{"horizontal_flip": true, "norm": "rmsnorm", "hidden_act": "gelu", "mlp_ratio": 3, "kernel_size": 7, "learning_rate": 0.00088, "epochs": 12.6, "lr_schedule": "linear", "weight_decay": 0.04}
Rows from block 2 of a small image inpainting model, named by matrix and row number. Rows with one number belong to one neuron. Each number is 500 + 25 x the weight over its row's rms, rounded and kept within 0 to 999. All counts start at 0. Numbers have three digits each. After the name is the row's rms in percent of the matrix's.
After each neuron's rows are labels from the 100 images, of 14976, where the neuron reaches its highest value: "peak on" is the class under the peak. Only what is clearly more common there than usual is listed. The data: drawn small creatures on textured ground. In brackets: how many of the 100, against the usual share in percent.
# fc1: MLP up (model.blocks.2.mlp.fc1.weight, 960x320), inputs 107-213
# fc2: MLP down (model.blocks.2.mlp.fc2.weight, 320x960, transposed), outputs 107-213

fc1.454 092:504530464514503534511536520475492465504503496518517505554499538472523492500504516490474451497503482499522451480479508454522525485491521504521485501500518459518480510507511434493542509467514490505518507471510528497497528512526458464507485467545513455500454483515517523514520494521520490501501481510493509526502482524480508
fc2.454 086:515522476490495449521527516523500518480502505446501527490524530489520476474522526496509485535483482508491517471519487519463549520481512496458455498492554542456499467503495463489489549478487521526500500496522543469518487496505462487519500491541501450486492505490506520502392468527485492477515502499490496446501471495476484
peak on: limb or head (25 vs 9.6)

fc1.419 078:484497488494507469522503505497473463510501480413507492476520518481518482521508515451501469481495516458519507510498500497527541436508507520458502480444525487449514488499520495503493486534478491520523479494511518493513489476562518476504525482491561468496509486546512494490597533452454540481545492519500517481478501489411508
fc2.419 084:484487493495492511496514516487483477503480538561479505515500498495487511509487503497496508484504477502512489520505512511506509496517484507508483507566512493477489527500506466500509520518510486488489495502517503502483508499494513508476503522483485498497474505508486501497279486476514497518470486507505290450496503509480484
peak on: limb or head (29 vs 9.6)

fc1.765 112:518499473508513508500487476493514503505454495485492505516517491487486533494524516472521459514493479473519476463539525509497494497496512446509504491469491483482507494495516491505518496467413494510521534504573476460497513523477449541488506544515492454492512516464510482503507487488520477446534540515444517470482507553515508
fc2.765 106:514513465510504537551497502529504502527497497447532532510502489502498486515506498504474477548500521492511554475538463496527551508476504505563501499530465502501487508427498502492495481499480479493521486481480510463507460512500514463522492537488524440490523511504516504493452471499494466490522530493485499463502519504504499
peak on: body (91 vs 39.8)

fc1.503 097:505531489497464508501482528518498507469495478495502509519497476489507542443486474498499499510519467457507489539502491464498465476560497487476481498470536515527509560497514482495512495476486508477490485500503474502486512477534529488480479466502486505522497485495500532524526517504484485482463508436523512505454478552496522
fc2.503 096:527504520494525470540480481517512509523529469417517551502452500537489492500468507498532513497487520507506506475507527511507542554507529551476524486492530509456484498526466505523499511482478500505477491491489507491499486506455502459492487447505510538511533510524492481525423479554535492520449466520493451458513503536512488
peak on: limb or head (54 vs 9.6)

fc1.676 110:520459461515536522524446531519537475472503501511481489501474489472462553515461471500500488496542477566506498491478515505513454475494542512515459490493540481476511487473520453500526507513484515456490507498530496494487512527488525532510455496443518506490480493500474548544499438534524466505498575482512526494491495520496460
fc2.676 112:486499476487534512503478496496449513474505473474462467510474509510518497491494519485438459537480495481529508519484499492521540481433470520517526479513504496463512445495489507494469501502473514521479502454471494523446484481523512497474458499514523531524511486470489511504529513441514462450493505477503487505515508488511512
peak on: limb or head (37 vs 9.6)

fc1.348 095:507488484471532501495557458495527519467532466484492497480490507540501480522485490531523497514523491513517507520489496504480457551473522529515505487449546487498463492491519508464490538531494474479488478525545485504440552510537443499496473500483499515477506498497522543488497492515500466479473480476464521495495512501499492
fc2.348 100:480480463526513458519467496502524507506485502564485528524504490424480509479496512540453490455508475507472480544465465479496504477499493490467514534491491487515501481494457487493511496469538529466506509505482517469463474515510497527492483505500444518527432516519509495467499495477489492547484526509503491495503515454499540
peak on: ground (97 vs 50.6)

fc1.223 088:495486483498496551513543510506476504497466466509453484539510489500529491508467494488500495469466502488520471514535522510437489538526507452481513504497536482545489481477496507443478533543430463507524468518506489502506500550506499498476493472534489497505488499533467528507509489486500508490522545489475481500478531504490465
fc2.223 092:466498508525488534465492436505487551446473491465485519540502504489490537507506465497513519500477505504512522479493540481473500511489530520490503490495495487440512517493502410520483504513525467496491514487546538495494510474515529518546524516484494527501531492494516510518572480547486468482483464553480490503497504519523523
peak on: body (87 vs 39.8)

fc1.111 105:476482473509500502511526559516487510515507431500522504495523495512493491481503498454490497496512536534527503506486494498520491474519510492533515484458479495511528527523464456500504495494484448505485510544514481529503547538511489482524540476452516467503500504497508504528501514504518536531482480503498511466490486511513535
fc2.111 102:473493504457521543503531493551494546454529453484537486507511503516512505509525538492460499510537493477509467498517452521465498469505499476483504517477536532504478482505524460492494519503502499493468482524534459497538483473508482490511516495512494436484514499493538506502508528523491526452516472490464464485487504502482498
peak on: body (66 vs 39.8)

fc1.237 107:518488513524527502543536446494516468498530518488485500497503507467483493470476487508500515528521471506533480482493492509501475491539514513540485446485540492501502486500498480512515524458494484496458499488516496431485494531500522527503526565520489546499499468525509517513485450502486530495487443490457505472511517502514504
fc2.237 111:476512484501512517537476478516486485450463514474554490451502533482494475467504476519454513448503508505482541502530467506493570490528506490588503468520465509545500462515487502494499470497470514471483499462492491472491504474538532527524510478520496556493530526487508528464505542469487463482503520503475528509503510527477519
peak on: body (79 vs 39.8)

fc1.616 088:502488502464497526515517467545473486537468576548472491501455503493543566471492476512519492500538515475484509498532501481491531513517501554494497508533532500565515466469512512506518504490496470495507492522513501544526482559483531493470501480525480479476496499497478529501480491519483465524477502529512531478496511489481512
fc2.616 087:513474490473482520511520510508501528478488475503475484534463491499497511466523501492468502527503498480519482498435499492549478535534516498489477496497507494464511538499534467529501522524479499495522502521458512547501506519491512500507491530478474488492486499541520465507514504502528485511487440477532489532504514459491506
peak on: body (71 vs 39.8)

fc1.246 108:529487493508490518528512517533510509506532481500522486540527523501492509500534535478475493505537546557488476517537539500537540511464505492511490550496506526495500504539502500508502469520491432472506494544501500537533533498497505514506495474478510491527443472499499503570485448517522485516522478474470515490482491488490509
fc2.246 110:516512500450525494531491488502481504478540530471518478477552497494528457482543506541397507539504500483507519506500495518553496476462509513467520491462541535473487475421508507498477513526467518548479501487453529481503526497499511470509480546529521467460510473502489500508487487464496486495473499488511489498519503480486469
peak on: limb or head (47 vs 9.6)

fc1.18 116:517497478525487488551500487525490467544520532497508484521496504494529517483461504471477495498465558564483503502550518505532499488499506497503483529476496519492484513467526478496505450537519490512504499504573517477439531476505493511542511510521516546543498469505464477490496478505509470465513504540518524453504533484530469
fc2.18 120:497473466498455485493521532540490557521488528526496485519506478507502515542434507471491513501502472523502541518473489492502429483499491476437484494514541529505510496485542452529486551435522482503483511545422568481500486476482453534507515485502518484520495489531489486523438492491495498504475524501503525478489508504465502
peak on: limb or head (27 vs 9.6)

fc1.609 103:517472498499549501495520510490524438497477509503491502540531488507519498497477460482520467466498470478510510484510507501438501495471508450480461501499524514510474537480498464476523544487539500478519503463475456468544514494527490515490529477517526484503506476503466507496517489501529458493526471493492522526501487532499517
fc2.609 096:512475516533447528489514540506548499505511530471523456511526489488497509486510516483499484531547525498495480481483520459484473534511476468481475498490564543508512471496511461528506533471507559498476511494506448492484496497480544510496550455494482501495492515540506501496539507481503512483441484498502487498487512536476497
peak on: body (94 vs 39.8)

fc1.390 091:518483433513493471505494490517465485517490516457505492472509486459517483531520501510501430499481503479508504515501489500528476477519492510465489440431474510516449496497505480531511501513478497515500490510560504467502450496530487522528498509528542482515493511530499512497538483500507508493551505535484533496493488505456517
fc2.390 117:497493530494527496538526470497466503498547482525521483499479506495595488456526490531480485495497500498505494500481517533518515452493497493494523479449507533533484468544485495498512487508477489483504483509492484510518488453517509478510544467492508487520529502476509517506493505512499485471489482504472641519504521509513563
peak on: limb or head (28 vs 9.6)

fc1.459 102:560473510522524480499491519521492491495497509458469462477507491496491489469523493505487480518496497494478467511545539498537477438534512480522484484480486535489507497494520461493530510479496462482534501501488518485490463554552475516539504482488550540508502505543513506525502425530507517522512541465469545486452493478476450
fc2.459 115:464514500467499502579501530454495511471517546456518489499510490499474460478535508498465499498511529490486534545521450530489511536460499508496507481509515522500493478463499517510503524478523507546439488466507537509527496480521476478485513482509468509518491505497487430509547494471509485535460501490483476476513484474499524
peak on: limb or head (56 vs 9.6)

fc1.178 100:476466482482527491519506557481507468464492449498489453507512500538469497453528492504507491469488531493467474558498526505500458510537519527494495498482485499486504525504505505436505466508477506500489486474485457466507505487474496475511538518501472496497487515517487512506499472502481518477467519525491517486461479530509521
fc2.178 102:508520498497524468487446505489512478524477502496488516470515503518503501527512467514526502501484490485493567455514498485563534478513518483554477502528467497530499498510494515483499448481487503488526501474587511458526493516527482434504504519498491515527512490528472529509534520506509474541488552497507500507478535533499544
peak on: body (72 vs 39.8)

fc1.250 115:513486485510538528494464488494514466490490479516485514552478490486462491472477489508520487499489475502524479480520508520495471500503501518502497471494503480567514441465500462529493541504499536504483492519540497509492536501548478518485519520514510473500491546478489460478495500502492488518498481525481503460482513493495493
fc2.250 120:519513453448492442517572495478494500490518469439517461506513524478501485494508525537431504540524495482490489516479503520463528509497495483490541497489512484471505477446493478486488544509514530558454499472463510473461510498520513460499499502522497483498509440480500461492522470452481512474496512485508494507501494501468483
peak on: limb or head (48 vs 9.6)

fc1.418 116:498468423579517530541471529519487508532496501510507475507501488489505505483496477481487466496490516519488462526558486482490461477487563548518483515503536484546451490515534485473504522498479498509485537493584475478499491516492491495546503522500490495522474497508495483583409495477496484498497500521456524486451445493502512
fc2.418 138:505492506480498493497516511493518484496504493502508495504490503490453497497497492503502470504506511504515505479482493495492493526502493493496488501519516510492519500489500513507500518515493505505474502501494504499498499490509509502493497508494519498504500496494503517492879481514506493494512486499503455495507491498495491
peak on: ground (99 vs 50.6)

fc1.423 107:505461480488515468504513489505449495492520457534522483522510486520505491491529486535508461487492513535475513532546494490500453542531524477482484463485497499500518450497569532467506477507536531476457488543472521505514504492485481512493489475477519453512499451504494507503523501489490495485482533484483473510457504532506499
fc2.423 106:478498477548516476480477510518515471489532473472471506519468469509493526496511511490550497513519502534472493459458499522504464496493506468477521461507519490504528561506527435483476509473493501505518507501526503502496513497535530515510490500490516491501546503497496541484499465494507483495582471487505495494503459539509503
peak on: limb or head (26 vs 9.6)

fc1.272 148:514485472508543537486513498501494506480483481494490496451480514563519519505457487576521479501468530473510500490443486470490481540509512452479501484456497480489509509528481524513495522492524529451438512515501493472527500480467514519484494490472512511530443490467471518518480517503460509521522488481468495493504502489522484
fc2.272 169:498515543495490510471533527459527519475528465537491471538481514454511492503505508507577478470476504490478488509477479482466430479470501509469512520497560462532513488482516507506505503541563520521465499548480522478474504525505547488519502495526454518499480514482505518478494502513512473445507507529467514512505504516511483
peak on: ground (100 vs 50.6)

fc1.37 080:461493475533515498539530478487418519464501475534463477536536488509506500483500486520519465486455467521480526483496429478529459495524508464510511475463505559478510517517464501504535494526488478483509537478505520512497500484504494515488496528483434504511484492508465480497473521509476500496506462518518484488481519565524476
fc2.37 078:464559523501487474474547500507499473491506482490520479487474509512511547513501484516483514516486539501489495502492471509479502479507502521488529497479470479522519471515487518474497547477528520508481480460497497510471534472478525504525500504525476511441484534523460514496506517475464527496530546498495530499494514494541539
peak on: body (70 vs 39.8)

fc1.466 111:522502496494511486507493493541516506491491527516511472463525508480517507465474490499522436498512495509489482515513491431492515506495520521523497429494533465533487535497489440515503519537524540535525500478481537521497495543471498504509488497496460525498479488510467543491511524490530497595543543445481506542503449515501492
fc2.466 101:478540519462466536480486515543516471502575477510460521475510502510501510482462474478445514514496519510507439497514491509513491500494522507461499521450489476499508528523532511477487499527527537538466492542555449516514529512504562437499493525497476488485476442490510528481496534487465473519512511504511494513492491472490486
peak on: body (93 vs 39.8)

fc1.735 101:517460424583543524545468536525487505532519489525516501516506491504492493493491465473484459481488514500488461518539480485479449479496551554515459523502512486532468493515533493482522518498500492511497531493599465483506470489491497492538508522471485494514475502504505488560417497471507485504490500503450511499476448497518509
fc2.735 115:502491504480479497493519502493499485488508503523500504499487525494439497494490501496510484510495492495496509488474494492484490530512511493509480507523522514499510502489503512507501523519498501505483505505502500508500496491506514505502506505498506501502499498497514512498872484500506498493507486503508465493509496493501485
peak on: ground (99 vs 50.6)

fc1.326 094:498515478555506503487493491487502517524507473498482536540450477491527496510506495519511522523487492474500533529528494469455518477540514499505440471526509498529490524496506474487566472464488487460497490528490508496484509481533486501496538487451520450507503480501492479538472460519496490491513484527489540516483436532486529
fc2.326 094:505517510528476508524514511493477549526482463536448476510534485502483498494512507516531520503478505471486510530465544543444471470477515523479508485459518536533519444489508538524500517467509586511465519491490531508512492517456470517494486475524517528533524490485509475534491466500471497520540468526510565551526490516523457
peak on: body (80 vs 39.8)

fc1.365 110:538507496539512556477516500545489502498462464513477517511481463515467495513534470505476499500476488475478513518519508507502492499545512484502430525495504507493476506481479488502516503527499440498486532465539531510538476527560531492525544500499539503520498487481494485483514519545497491509532500528486520498484497500509490
fc2.365 113:510515472445497477529537492512503490504524524391456464476596504535513443482543511516452511529487521489492486519517485515472536507483473489474544486470486527473507474499506520487494501493486503511468511470458513483499526513534489475501524511512485485501505492469518504546474484472480484459492504487501494461525509504500477
peak on: limb or head (51 vs 9.6)